{"model": "image classifier", "crop_scale_min": 1, "cutout": 0.25, "targets": ["its colour"], "stem": "deep", "widths": [96, 144, 208], "loss": "binary_cross_entropy", "init": "torch_default", "optimizer": "adamw", "learning_rate": 0.0034, "beta2": 0.95, "lr_schedule": "wsd_sqrt", "decay_fraction": 0.4, "final_lr_fraction": 0.1, "weight_decay": 0.03}
Rows from block 12, named by matrix and row number. Each number is 50 + 15 x the weight over the matrix's rms, rounded and kept within 0 to 99. All counts start at 0.
# conv: 3x3 conv (model.blocks.12.conv.weight, 208x208x3x3), inputs 72-89, a 3x3 kernel for each
conv.156:73 63 71 73 62 67 69 63 61 63 51 63 57 52 62 69 63 73 13 17 23 11 12 12 16 12 09 58 61 64 56 49 56 57 50 62 72 73 90 75 73 90 77 84 96 54 48 63 55 50 63 63 63 74 80 69 66 72 67 65 72 65 67 67 64 65 61 51 65 53 55 76 63 55 65 61 59 65 56 60 64 65 51 49 61 50 47 64 52 46 71 70 68 66 63 60 69 60 56 38 45 45 39 44 39 44 48 40 70 63 66 67 65 68 61 63 65 47 51 61 40 42 51 29 30 39 70 66 65 65 49 57 68 51 57 66 59 57 61 58 55 58 58 57 79 72 59 76 67 60 70 65 68 60 78 90 60 68 75 76 74 75
conv.157:60 61 68 60 61 65 59 59 60 61 61 62 63 59 62 58 54 60 57 50 49 58 50 50 60 53 52 55 55 57 50 46 50 51 48 53 59 57 52 62 56 59 60 59 61 55 53 54 56 55 56 61 59 61 28 38 45 37 45 48 40 47 48 60 53 55 60 51 51 63 53 51 41 35 38 43 39 39 49 40 40 12 18 22 15 19 21 17 22 21 60 58 57 54 50 47 50 47 44 65 58 49 57 50 40 49 45 36 27 29 31 27 31 34 26 32 38 71 70 68 65 62 60 59 54 52 67 67 72 61 60 63 55 53 58 34 37 39 30 35 37 31 37 39 66 56 51 61 55 54 55 54 58 70 60 63 65 57 62 68 60 64
conv.158:76 67 67 75 63 61 74 65 58 85 76 76 82 85 97 89 99 99 86 72 83 78 70 86 83 83 99 85 84 64 72 52 54 71 62 79 89 88 95 77 74 81 88 77 82 64 54 54 57 47 53 63 52 66 99 96 72 83 77 61 69 66 64 57 60 57 45 45 49 53 48 59 76 68 71 80 64 73 88 72 77 72 66 64 66 60 58 59 57 57 77 72 62 64 57 58 65 64 67 62 50 59 55 45 53 61 55 56 80 76 76 72 63 74 70 75 86 32 30 35 36 32 37 41 37 39 73 64 55 54 49 47 60 61 52 48 46 46 35 42 43 40 48 52 61 56 51 53 46 47 44 44 58 74 71 68 52 56 66 67 70 82
conv.159:52 51 52 49 49 52 49 50 49 43 49 42 38 43 30 35 40 31 44 57 59 44 51 46 40 46 38 42 49 63 46 48 55 42 45 48 58 64 69 57 60 63 55 54 59 70 71 81 73 72 81 75 73 80 72 67 73 67 65 69 61 60 62 44 42 51 54 50 52 62 60 63 44 43 52 40 37 41 37 36 38 37 39 40 26 31 33 13 18 19 67 73 73 64 68 66 64 61 60 70 74 78 66 66 70 64 60 62 31 36 40 17 21 21 02 05 10 34 33 37 35 34 33 43 42 36 56 53 59 61 58 63 71 70 74 44 42 41 43 42 42 40 41 40 67 62 67 74 70 77 77 76 82 48 45 53 43 40 45 49 41 44
conv.160:35 32 37 36 34 41 39 37 43 21 28 27 23 27 29 29 31 31 36 30 37 34 34 42 37 40 46 45 40 34 37 34 35 40 42 43 55 56 64 54 55 61 57 58 67 53 52 50 52 52 55 53 54 58 51 60 49 47 55 47 40 50 41 65 60 60 62 57 60 69 62 66 51 42 40 44 41 37 44 39 37 35 30 22 39 35 26 39 35 25 59 61 57 51 57 54 50 60 59 49 48 47 47 49 47 44 47 47 45 44 39 45 43 36 45 42 35 68 59 64 61 51 58 58 49 55 50 44 46 42 37 48 43 40 50 34 37 34 35 35 33 35 32 31 43 45 45 41 42 46 41 42 49 56 46 48 46 42 48 51 50 53
conv.161:62 66 70 61 61 59 60 64 56 58 60 70 56 58 71 67 67 76 39 37 46 43 45 53 49 53 54 39 36 41 34 36 43 39 52 57 59 54 51 58 57 55 57 58 56 28 29 33 36 40 43 43 45 45 58 42 35 48 37 34 37 40 42 36 40 42 43 48 51 51 55 55 63 57 58 55 50 55 52 49 49 51 48 46 49 44 43 44 43 43 32 35 31 37 43 41 46 54 52 44 49 43 34 44 40 12 25 23 60 62 65 58 57 61 59 56 59 49 58 61 45 51 55 47 49 53 68 69 69 59 58 61 61 60 54 57 55 56 47 43 43 40 37 37 74 62 58 63 58 53 48 52 45 63 59 62 58 57 65 65 71 75
conv.162:72 64 64 65 53 55 59 49 56 57 57 59 55 54 58 60 60 66 56 59 58 50 54 55 53 59 63 33 27 24 28 28 29 37 33 35 08 08 20 11 14 14 17 21 24 33 30 30 31 33 35 34 37 42 71 60 50 57 58 50 54 57 52 43 23 16 32 20 16 34 21 26 59 52 66 57 48 58 62 56 67 59 52 62 57 51 59 60 56 60 27 26 24 25 29 26 25 27 28 59 56 56 53 54 55 53 53 55 59 53 59 60 52 55 72 61 65 60 51 54 55 46 50 50 45 51 68 58 62 60 52 53 60 51 56 74 72 83 66 64 73 71 67 71 77 64 67 63 59 63 59 57 58 58 60 64 54 52 51 57 52 51
conv.163:67 64 67 62 61 64 62 64 69 65 63 66 63 59 66 65 64 73 30 32 34 33 36 40 37 43 40 33 33 36 32 35 45 31 39 54 59 61 52 57 60 52 50 59 50 34 35 37 38 40 45 44 44 48 40 37 31 38 38 39 34 43 49 42 42 52 40 43 52 42 45 51 63 55 55 56 52 51 57 52 55 49 43 37 49 44 39 45 42 43 26 37 47 32 45 55 37 51 55 34 45 38 24 34 30 11 17 19 61 56 52 56 53 52 56 54 55 60 57 60 53 51 52 50 48 50 71 68 74 68 67 71 71 68 71 58 56 51 46 44 41 41 41 40 68 66 61 59 60 57 54 54 54 59 55 55 55 57 64 59 64 71
conv.164:50 52 50 49 51 54 48 47 57 66 65 62 65 67 63 64 69 65 38 38 45 36 40 44 30 35 38 37 49 46 37 44 34 40 38 25 67 74 70 71 72 67 75 69 68 48 46 43 51 48 45 51 44 43 49 55 53 49 57 53 45 54 47 51 54 40 55 55 49 58 51 48 61 57 48 57 56 46 50 49 41 52 46 51 50 46 50 45 44 49 30 36 35 32 38 33 31 32 26 55 56 47 53 51 45 46 45 41 54 51 53 53 55 52 49 49 43 51 45 38 51 45 40 51 48 45 50 51 47 47 51 46 51 50 48 61 56 57 51 54 56 43 51 56 57 56 53 50 50 50 49 50 50 27 34 37 30 36 39 31 32 26
conv.165:64 44 50 62 46 52 59 48 54 43 38 35 54 49 44 59 56 52 38 39 45 48 48 50 60 59 56 28 23 34 36 34 43 49 45 47 41 44 46 46 46 43 45 43 40 34 35 41 37 40 42 39 39 38 24 28 31 25 30 36 27 31 35 54 55 69 57 62 70 59 64 66 58 52 61 62 57 64 63 63 65 48 43 44 53 48 45 58 54 50 24 29 35 34 41 46 45 50 51 33 30 37 43 41 44 49 48 48 43 39 44 48 44 46 55 52 50 51 56 67 54 55 64 61 59 65 56 55 65 53 53 62 51 52 59 54 52 54 60 57 56 66 64 61 41 43 46 42 45 48 40 42 44 50 49 50 54 57 57 63 64 63
conv.166:59 55 54 57 55 54 53 50 50 40 39 33 38 35 31 35 32 28 51 48 38 51 47 37 50 46 38 56 57 58 53 52 53 46 44 45 51 47 44 44 39 31 37 38 31 64 67 67 57 58 58 51 49 49 28 38 44 36 44 45 36 38 38 88 86 84 79 78 75 72 71 68 40 39 44 44 40 41 47 42 41 27 24 33 34 31 38 35 34 39 65 70 70 61 65 65 55 59 58 44 49 50 47 51 51 51 55 53 33 25 28 26 21 22 24 25 26 78 79 78 76 76 73 75 74 71 64 65 67 65 65 67 62 61 63 48 48 46 53 53 51 56 56 55 38 44 46 45 48 47 46 47 44 53 53 52 52 48 46 49 45 42
conv.167:44 48 43 40 44 39 46 49 37 62 63 78 61 62 77 63 53 70 60 66 79 55 59 73 59 57 68 57 65 68 46 50 54 41 44 44 69 73 81 67 68 81 65 69 81 57 55 52 56 50 45 52 48 44 69 59 55 63 53 52 61 52 52 59 61 46 52 57 44 51 54 41 85 84 82 83 79 76 75 74 70 60 56 63 58 51 55 57 50 52 46 48 49 42 42 42 38 34 34 50 51 48 46 41 37 43 36 31 59 62 70 68 68 68 76 75 72 56 53 46 48 48 42 44 45 39 55 62 53 47 53 46 37 38 35 51 48 49 45 42 42 47 48 48 63 61 57 59 57 51 53 50 47 76 75 77 75 71 71 74 71 70
conv.168:40 41 44 39 39 41 41 43 41 53 50 49 58 58 55 65 63 63 85 83 81 80 83 80 80 84 84 68 63 56 60 61 54 57 59 50 62 56 52 68 59 56 65 58 60 56 56 54 54 51 48 54 51 48 58 57 60 55 54 57 58 56 54 45 47 47 34 38 39 30 36 39 66 65 70 66 61 60 67 62 61 75 74 73 66 67 67 58 60 60 53 58 56 51 55 51 45 49 46 54 53 51 53 51 52 51 51 52 54 56 54 51 55 52 50 53 48 43 37 33 39 36 32 32 35 33 43 44 42 32 37 36 25 26 24 65 65 64 53 53 54 43 43 43 43 51 51 38 41 41 34 39 39 54 54 54 43 43 46 40 44 43
conv.169:62 41 45 53 33 41 51 36 45 67 65 74 67 63 76 81 77 90 63 63 70 60 58 68 68 63 78 63 52 52 48 38 44 50 41 47 29 28 25 24 26 22 30 28 27 61 53 52 52 45 46 47 42 48 69 60 56 58 52 52 62 55 54 60 52 51 46 43 43 41 41 43 63 52 59 55 47 54 60 49 63 57 54 60 49 44 52 51 45 53 53 44 43 47 41 36 49 42 36 52 48 52 53 48 51 59 52 52 44 36 38 34 30 34 44 36 42 58 48 52 52 41 49 47 40 52 65 65 71 55 49 57 61 49 56 55 48 58 48 41 49 53 45 52 61 58 57 58 50 51 58 49 50 60 57 60 57 56 55 61 61 58
conv.170:53 49 51 48 48 47 48 47 45 75 69 84 70 67 79 71 66 74 67 65 74 70 67 74 65 64 73 59 50 52 53 44 46 46 47 46 60 62 75 60 60 73 69 68 80 43 36 35 41 38 40 45 46 51 80 63 62 68 57 58 63 55 59 28 31 28 30 30 30 36 40 38 85 71 83 82 63 72 75 63 75 63 55 64 66 57 65 67 56 66 32 30 32 31 30 30 32 30 30 47 44 49 46 41 45 48 43 47 70 66 72 83 76 76 91 80 82 46 43 40 45 39 38 46 38 39 47 43 45 35 33 33 35 35 38 56 55 62 56 55 63 59 57 67 61 54 59 56 50 52 52 51 53 70 65 65 56 51 49 51 48 51
conv.171:39 31 23 29 26 22 29 25 31 42 53 50 40 51 46 39 48 42 35 37 40 34 38 41 39 45 50 30 39 50 30 42 55 41 50 61 45 49 60 52 57 64 63 63 62 30 33 41 44 46 53 53 55 61 28 38 45 24 40 48 33 45 52 48 49 67 53 59 74 63 69 79 58 58 65 61 60 66 57 55 65 39 43 47 39 40 42 43 42 43 29 31 29 36 41 42 47 51 51 45 41 35 56 52 45 63 59 53 43 43 50 45 43 48 51 47 49 57 58 66 53 54 60 52 51 58 59 57 58 59 57 60 60 57 62 50 51 53 46 46 47 44 44 46 47 43 40 49 46 43 48 49 50 52 48 47 54 55 57 60 61 63
conv.172:46 40 51 42 40 53 56 44 52 89 83 91 85 82 93 98 99 99 82 76 98 73 67 91 78 81 99 71 59 59 61 42 42 63 49 55 53 53 72 43 50 64 52 50 65 46 49 52 43 46 45 45 48 47 56 48 55 56 41 45 56 46 47 47 54 50 42 55 51 40 56 56 85 73 88 88 69 90 82 64 84 67 65 59 61 56 50 58 56 52 55 64 62 51 56 50 58 62 53 67 66 65 61 58 58 66 61 60 59 63 70 66 68 72 64 69 78 65 48 47 61 49 50 51 42 49 12 07 12 00 00 00 00 00 00 48 51 48 51 50 44 54 49 45 32 27 27 23 17 19 27 20 21 84 82 76 60 65 65 68 75 72
conv.173:59 60 69 60 52 58 56 52 57 40 44 51 50 46 52 60 49 62 47 53 58 48 44 47 62 52 54 40 40 45 30 31 32 47 39 37 27 29 37 20 21 24 28 29 29 38 34 39 37 34 40 43 39 45 73 63 62 62 57 59 55 54 56 39 28 28 31 25 27 34 25 30 63 59 57 57 49 53 73 60 63 50 50 51 45 46 49 46 51 53 21 29 31 22 31 29 27 28 29 64 60 57 55 51 51 60 54 56 39 35 33 37 31 26 46 38 35 55 47 49 45 40 45 51 45 49 72 71 77 52 50 59 59 49 65 68 65 74 61 55 62 63 59 67 78 65 59 64 53 59 61 50 59 57 52 58 50 52 51 62 63 59
conv.174:39 35 36 37 32 29 42 37 39 52 49 50 55 52 51 64 62 61 55 60 73 54 54 68 63 60 75 53 51 57 42 37 38 48 41 42 67 65 70 58 55 53 66 58 55 54 55 55 48 44 45 44 40 42 51 61 58 50 58 56 53 56 55 65 63 67 51 46 51 52 47 57 62 58 70 48 45 48 52 39 48 52 51 58 52 48 52 60 55 55 52 61 62 47 54 51 50 49 46 49 46 47 47 42 43 52 45 45 64 59 73 58 52 63 69 62 71 65 60 59 54 47 51 50 45 55 54 54 49 39 40 41 33 31 35 43 43 51 44 41 46 55 49 50 52 53 52 47 42 45 43 34 39 56 58 60 49 49 48 45 44 44
conv.175:52 52 56 52 47 53 52 45 51 69 75 69 69 75 67 72 74 68 55 50 46 57 53 52 62 57 61 32 34 37 32 31 33 41 30 31 51 46 45 48 44 51 52 47 57 43 39 39 44 41 42 43 39 43 25 11 17 24 20 26 31 29 34 46 41 45 43 39 45 50 45 50 53 45 48 55 43 48 58 45 50 55 34 34 59 41 39 65 50 44 38 39 36 35 36 32 26 26 23 54 53 52 54 53 53 52 51 51 55 43 48 55 47 53 62 55 58 83 80 88 75 72 77 74 70 71 71 70 75 61 59 64 55 52 56 54 51 49 51 47 45 55 50 47 68 62 60 62 59 62 55 55 60 60 58 61 56 54 54 60 57 57
conv.176:55 51 47 49 44 42 46 44 46 57 63 67 61 61 65 65 61 60 52 52 55 53 49 48 55 51 49 65 59 58 54 49 47 53 49 48 69 59 60 66 61 62 66 65 69 53 48 52 48 45 49 46 44 48 67 57 57 56 49 50 52 48 50 64 62 67 56 57 60 54 56 57 74 63 67 68 61 63 64 59 62 54 52 61 56 52 56 55 52 55 44 48 52 41 44 46 41 40 40 09 15 21 04 08 09 00 04 05 62 58 68 66 59 67 72 65 70 43 40 40 45 43 42 47 44 42 54 53 54 48 50 51 50 50 49 44 46 50 43 44 47 47 47 49 41 39 45 38 36 37 40 38 36 58 59 65 59 57 60 61 58 59
conv.177:64 63 51 65 60 54 54 50 51 84 65 67 85 66 72 86 80 83 66 52 64 67 56 71 71 68 87 65 60 44 54 43 38 55 42 43 28 41 33 30 35 38 33 32 27 51 51 44 48 45 34 43 35 25 50 15 04 59 27 07 62 30 10 41 50 47 37 51 39 44 52 40 56 57 54 59 54 62 64 52 53 44 43 35 50 45 38 54 50 47 63 60 42 58 54 34 51 44 27 69 60 58 67 54 53 69 54 54 55 44 57 57 56 69 63 65 79 55 71 64 33 53 55 34 46 48 68 70 62 56 58 50 38 41 36 66 52 52 67 53 52 66 52 51 95 74 57 80 61 50 67 50 44 75 71 68 65 62 70 61 57 65
conv.178:64 60 73 56 52 59 58 58 54 59 59 73 59 61 73 71 69 73 34 33 49 46 40 52 58 46 51 49 43 48 45 35 40 56 49 45 68 66 56 55 57 51 53 60 57 42 37 35 45 42 38 50 46 39 52 36 36 49 39 35 48 45 43 48 51 55 51 48 51 57 54 52 69 63 67 56 52 59 58 57 58 48 44 47 47 41 41 49 43 41 36 39 32 45 46 33 55 54 39 10 21 26 08 18 17 12 19 18 61 59 65 61 54 55 67 61 59 53 60 64 44 51 57 44 47 52 58 72 71 54 56 62 59 58 62 51 49 58 45 39 44 45 40 40 59 60 59 53 56 51 51 57 53 62 63 57 62 63 55 79 74 63
conv.179:64 58 53 58 52 47 54 49 44 52 56 47 50 54 48 50 53 49 34 40 36 35 36 38 35 33 37 38 45 51 44 46 52 46 46 54 38 40 38 41 44 40 46 47 40 40 46 52 49 55 61 54 61 67 32 49 51 37 49 52 38 49 52 56 51 56 60 55 62 60 59 66 54 50 51 60 51 53 62 56 59 40 43 40 42 41 37 41 39 35 40 51 52 43 57 60 43 59 65 41 44 43 49 51 48 52 55 52 43 40 36 44 37 34 43 37 35 56 52 57 50 46 50 45 44 48 72 74 79 83 81 82 88 82 84 68 67 56 64 62 48 57 55 41 56 59 56 59 60 61 57 59 63 56 49 42 56 52 47 55 55 54
conv.180:58 45 49 56 39 45 48 34 38 42 36 62 40 50 71 61 73 87 64 63 70 56 58 65 65 68 73 88 68 70 64 51 54 58 49 55 80 87 99 74 75 93 96 93 99 76 75 78 88 86 79 99 99 92 98 74 61 77 62 56 66 58 57 74 58 64 67 55 66 71 73 73 86 61 84 83 57 81 88 68 80 71 56 65 62 47 54 50 39 45 63 50 53 48 38 40 50 38 41 58 56 61 50 48 52 54 54 54 62 46 57 48 35 48 51 48 62 48 46 54 52 46 50 54 42 43 78 73 85 67 61 80 70 64 76 36 29 29 18 16 20 12 16 23 78 62 59 69 61 63 68 65 73 79 76 76 75 76 79 85 86 90
conv.181:60 54 49 56 54 49 54 54 51 75 74 73 64 69 69 63 70 70 54 55 56 47 48 48 47 44 44 44 50 47 34 32 35 27 29 31 82 68 68 66 62 64 61 65 62 48 43 38 41 38 40 36 37 44 77 65 58 65 57 55 49 51 54 45 44 38 47 39 39 52 44 39 73 64 61 63 62 61 61 60 55 63 51 56 56 48 53 57 52 58 28 32 23 23 25 24 14 17 22 65 65 60 58 56 53 50 49 51 60 50 53 52 54 56 59 57 56 53 48 42 50 44 42 54 48 45 67 59 59 60 52 58 63 58 57 65 56 62 59 53 58 61 56 60 81 70 69 67 60 67 56 57 66 35 31 31 31 27 31 34 24 29
conv.182:50 47 45 47 44 41 43 41 36 53 52 51 58 53 54 61 53 55 61 64 68 56 64 68 56 65 71 60 56 55 54 57 53 53 53 50 59 57 58 66 61 62 69 70 66 66 61 56 67 64 59 65 65 63 71 63 61 68 65 60 65 64 60 51 44 38 44 42 38 41 43 44 54 52 52 60 60 59 61 63 59 59 60 64 56 56 58 55 53 52 64 63 55 62 64 56 57 58 53 51 57 58 53 59 60 53 59 60 36 41 44 37 42 43 43 46 42 32 29 24 28 30 28 29 34 35 53 56 54 50 55 54 45 50 49 49 55 55 45 50 49 42 45 43 55 64 65 58 64 60 58 62 57 45 44 44 40 41 42 42 41 42
conv.183:63 54 64 60 51 64 57 49 65 50 52 48 52 55 48 52 58 47 23 25 34 20 28 35 15 28 37 41 38 37 40 38 38 42 39 42 64 69 70 65 68 73 70 66 71 56 52 52 55 55 59 56 55 60 59 57 44 55 58 49 51 56 48 71 58 68 67 60 71 72 68 75 66 50 43 63 45 43 54 39 42 46 35 34 46 36 37 43 36 39 45 55 46 42 54 50 40 53 53 44 38 45 45 42 47 43 42 48 51 41 46 50 40 44 48 39 40 55 42 53 52 43 54 52 48 57 66 55 64 65 58 66 65 63 68 33 44 45 32 41 43 33 43 43 52 49 57 50 50 59 49 51 55 32 39 34 36 43 37 40 45 41
conv.184:24 19 16 23 17 13 25 18 13 50 54 50 48 52 51 53 54 53 54 55 59 50 56 63 54 62 73 54 50 47 44 43 44 41 41 44 69 57 51 67 58 47 61 55 48 51 50 52 49 45 47 45 42 43 42 47 45 44 44 43 44 42 43 67 70 73 67 68 70 67 66 69 59 57 61 54 53 56 57 55 57 50 51 53 53 50 51 59 55 54 49 52 50 47 52 52 44 49 52 46 45 46 47 49 52 47 53 58 48 48 56 48 46 52 56 53 55 56 59 65 50 55 62 49 56 63 37 45 54 32 36 45 29 29 37 41 48 53 41 47 49 47 49 47 36 39 45 36 41 47 33 38 45 51 52 55 51 52 57 49 54 60
conv.185:69 57 59 72 57 60 71 58 64 54 47 46 56 51 53 59 59 61 61 68 74 54 63 70 46 58 68 70 75 69 58 63 58 59 52 63 72 63 72 72 63 71 74 70 73 72 62 67 71 65 63 72 71 73 99 85 61 84 85 56 77 79 62 57 58 70 46 46 61 46 41 62 59 45 58 62 49 54 68 57 61 61 48 59 65 46 53 64 49 51 81 80 76 74 69 65 68 62 65 58 55 62 54 46 49 53 45 46 63 57 61 57 56 62 59 62 66 20 28 41 16 21 34 17 16 31 61 51 53 55 53 57 59 58 64 52 46 48 45 44 50 45 44 56 75 68 60 68 63 58 62 63 68 58 65 79 55 57 73 53 59 71
conv.186:47 39 38 42 37 43 44 38 47 31 39 43 35 42 51 50 52 61 17 19 29 21 21 29 25 23 31 46 49 54 43 47 48 42 44 47 55 56 75 54 52 66 55 55 61 50 46 51 52 48 49 60 57 58 60 56 56 56 53 51 59 57 56 54 58 65 49 54 60 43 48 57 66 58 57 56 53 50 47 51 49 46 42 47 48 41 43 51 42 41 59 62 58 58 60 59 57 58 59 43 36 34 41 31 29 43 33 33 62 60 68 63 57 63 66 57 58 40 42 48 28 29 39 17 20 32 71 62 60 70 63 65 77 71 77 44 43 44 44 40 42 44 38 40 64 53 48 61 53 52 62 59 63 64 63 62 66 67 65 70 68 63
conv.187:50 50 45 49 47 42 48 46 47 57 61 61 58 61 62 60 62 65 44 50 52 49 49 50 53 48 49 61 54 53 52 46 45 55 47 47 62 62 68 64 63 69 68 70 71 59 55 56 51 48 51 46 44 48 65 59 52 55 52 48 49 49 46 66 62 70 57 55 63 54 49 58 61 57 64 60 56 62 57 54 60 49 48 53 54 50 51 55 49 49 53 59 56 48 50 49 42 44 43 17 19 20 06 12 12 01 09 08 60 55 56 62 54 57 65 56 58 39 34 33 42 37 37 46 40 41 54 49 52 51 48 52 46 48 54 41 41 42 40 37 40 45 42 45 46 50 44 43 44 42 40 42 42 46 51 53 45 50 53 54 57 56
conv.188:50 50 60 47 48 52 45 48 48 05 02 00 06 00 00 08 00 00 66 58 61 60 54 56 55 53 56 66 62 51 57 52 48 48 48 52 59 55 71 51 53 66 45 50 60 49 41 34 46 39 39 47 43 46 74 68 59 69 63 59 66 57 58 58 50 48 51 42 45 44 40 48 74 61 76 71 57 69 72 63 74 52 53 70 53 49 61 52 51 59 66 58 43 60 51 43 54 49 49 67 54 45 63 52 48 58 52 49 53 49 71 60 51 65 69 64 70 51 38 36 44 29 32 33 24 31 44 43 50 41 41 47 41 43 47 48 48 64 46 49 63 45 52 62 54 47 51 49 50 56 50 57 60 92 86 60 85 84 69 75 80 78
conv.189:41 39 32 45 37 29 49 40 32 44 46 43 47 46 47 47 48 53 60 60 59 57 55 54 51 54 54 58 60 46 55 52 37 45 46 37 62 58 66 55 55 61 64 69 70 58 55 47 45 44 38 42 41 36 39 50 46 41 47 39 39 42 34 77 80 76 58 63 68 57 66 67 46 53 55 38 43 48 42 40 43 37 37 35 40 41 35 41 41 35 59 60 52 54 55 46 43 50 44 46 45 42 41 43 40 37 43 44 54 53 49 45 45 43 46 49 52 64 57 54 55 51 46 48 47 46 46 41 29 33 26 22 27 24 22 23 28 36 24 29 34 34 38 39 29 20 09 21 05 00 15 10 01 63 63 60 49 48 49 38 38 43
conv.190:86 68 77 92 65 85 87 61 88 58 64 85 69 67 88 79 74 92 47 60 65 33 52 60 29 43 48 71 53 62 59 57 76 63 58 71 61 71 57 76 73 67 83 83 73 56 52 58 58 55 62 65 62 62 82 68 74 77 74 77 80 74 78 67 61 57 66 54 58 61 59 59 61 47 57 67 57 66 59 47 53 57 52 66 55 53 61 57 53 58 71 68 64 71 68 60 75 70 60 36 32 32 31 31 27 35 39 34 59 56 70 51 58 72 59 62 63 45 43 38 51 44 38 48 45 42 78 69 78 67 57 72 73 47 74 50 47 54 45 47 50 48 50 52 79 74 76 68 71 74 63 74 85 81 75 67 57 64 70 77 70 74
conv.191:64 59 63 67 62 66 67 56 60 57 56 86 73 71 84 86 84 95 41 51 67 58 63 75 69 70 80 61 53 53 52 52 56 55 63 65 76 73 88 71 70 85 72 73 75 51 48 54 56 54 58 59 60 61 75 71 61 72 70 68 72 75 75 55 50 59 48 45 52 47 45 51 55 48 58 59 52 62 47 49 46 47 42 56 40 43 52 42 45 49 64 62 56 66 61 53 65 62 58 44 45 52 50 48 47 58 53 48 39 40 57 39 51 68 39 53 55 46 32 47 47 38 48 49 41 44 65 48 59 41 43 52 42 42 46 43 39 49 41 37 40 46 41 40 69 57 56 66 59 61 63 69 74 78 73 69 75 72 77 72 76 86
conv.192:47 41 42 49 44 44 53 50 54 59 63 64 60 61 66 57 60 66 49 53 60 49 48 52 50 48 49 61 55 58 54 46 48 59 53 53 70 64 75 65 61 74 68 68 76 55 50 55 51 49 56 53 51 58 63 49 46 57 48 46 56 54 53 70 67 73 58 53 61 56 50 56 69 66 66 59 57 60 55 55 61 56 47 52 56 49 51 54 51 52 48 52 51 48 49 48 49 49 48 05 00 10 01 03 08 06 10 16 64 59 65 62 58 59 60 59 61 41 38 35 40 36 32 39 35 33 51 44 46 44 39 48 50 48 60 49 41 43 42 36 39 45 44 48 39 32 34 37 36 41 42 44 52 57 57 54 48 53 53 48 56 59
conv.193:56 54 54 53 51 53 51 48 52 52 55 50 52 55 48 50 51 46 40 37 37 41 38 36 41 41 39 53 53 52 58 57 55 59 58 55 51 54 43 58 57 45 56 55 49 58 59 58 62 62 60 61 61 60 35 39 44 38 42 48 41 43 49 70 66 64 70 67 65 68 65 64 52 47 50 54 49 52 57 51 57 47 50 51 47 48 51 49 49 53 48 50 51 53 58 58 54 58 58 34 33 38 40 40 45 42 43 48 47 50 49 47 49 48 43 47 47 55 55 63 52 53 62 50 52 62 75 75 76 80 78 79 80 78 78 55 57 56 54 57 57 50 54 57 50 51 57 53 53 56 50 52 56 40 40 39 39 38 37 44 39 39
conv.194:57 54 62 54 51 63 54 47 60 68 63 76 83 78 83 97 91 90 77 71 95 71 63 95 75 79 99 69 67 68 67 52 55 60 50 60 42 50 55 36 41 45 43 38 49 48 52 51 46 51 49 47 52 52 59 46 35 64 44 38 62 48 49 52 59 52 46 52 48 44 57 55 78 64 72 69 65 73 67 59 72 66 52 59 61 52 54 64 54 57 54 67 61 58 66 59 63 70 67 77 68 72 66 59 66 69 62 67 59 51 63 66 58 62 64 58 66 65 50 59 58 46 56 56 44 47 24 17 29 10 07 18 10 06 18 71 68 69 66 61 59 64 58 55 55 49 48 47 43 45 54 55 48 87 80 72 57 57 60 60 69 69
conv.195:35 33 27 39 34 25 37 40 32 16 16 29 09 16 28 05 12 29 69 67 82 59 56 74 62 62 77 69 68 68 67 53 53 55 49 58 77 80 88 79 75 86 78 81 85 54 46 52 58 45 48 61 52 57 81 79 77 75 68 65 67 60 60 60 54 58 61 52 60 59 56 64 77 73 77 76 66 73 72 67 83 75 75 85 62 56 67 55 48 59 64 68 68 58 55 58 55 53 58 65 63 60 49 54 54 47 53 58 56 53 55 61 58 50 67 66 59 49 45 46 46 46 48 42 45 49 48 46 45 47 46 48 40 44 49 64 71 77 54 58 65 57 59 62 79 62 61 66 58 55 67 57 52 81 76 79 78 73 79 72 66 77
conv.196:55 46 52 47 37 44 52 40 50 69 67 74 63 61 73 72 71 81 56 50 63 50 44 61 59 51 71 48 45 42 44 32 30 43 26 30 68 60 59 60 52 53 56 53 53 34 32 40 36 34 44 39 37 46 00 00 08 00 01 05 02 00 00 54 53 56 47 45 46 52 47 49 51 47 61 43 42 48 48 45 51 46 39 37 45 39 34 48 41 37 47 53 53 43 46 47 44 46 44 60 52 53 58 49 51 57 52 52 55 52 60 44 43 51 50 51 62 97 83 90 83 69 74 79 64 67 75 71 78 61 54 65 55 53 59 48 46 47 46 44 42 50 45 44 68 58 57 58 53 56 54 53 60 67 69 70 63 65 68 68 71 75
conv.197:50 44 34 46 37 32 42 34 30 61 64 69 63 64 64 59 60 58 54 60 69 54 60 64 52 56 55 68 63 71 64 62 72 65 62 72 61 58 68 55 57 73 61 64 78 55 49 52 52 46 50 56 48 54 62 46 46 57 42 44 55 44 48 58 56 59 51 49 55 48 49 56 80 74 77 71 64 71 73 66 71 63 62 66 58 53 57 48 43 45 52 50 50 52 50 51 51 49 50 34 36 43 34 37 39 38 39 39 61 60 68 56 54 60 57 55 61 39 40 45 38 38 39 34 33 33 51 37 38 46 34 35 43 33 35 55 54 53 44 44 43 37 36 35 47 34 35 42 33 34 39 34 37 69 69 72 72 71 70 77 76 72
conv.198:68 65 68 63 56 58 63 53 61 55 55 51 52 51 53 55 56 60 55 56 57 50 52 56 52 54 60 32 30 25 35 33 33 42 39 40 16 19 24 18 23 22 30 29 33 36 30 27 36 34 34 40 40 43 62 56 51 57 56 53 55 57 54 43 33 20 33 23 19 33 25 25 59 51 54 60 49 57 67 56 67 57 56 61 55 51 57 60 55 61 33 33 32 36 37 33 32 36 32 53 49 50 50 51 51 48 48 50 56 52 62 59 51 62 73 62 69 63 59 57 56 52 53 55 51 57 67 62 64 63 53 59 58 50 55 67 70 80 65 63 74 67 63 73 67 59 61 61 55 60 57 54 59 61 59 57 60 57 53 59 57 58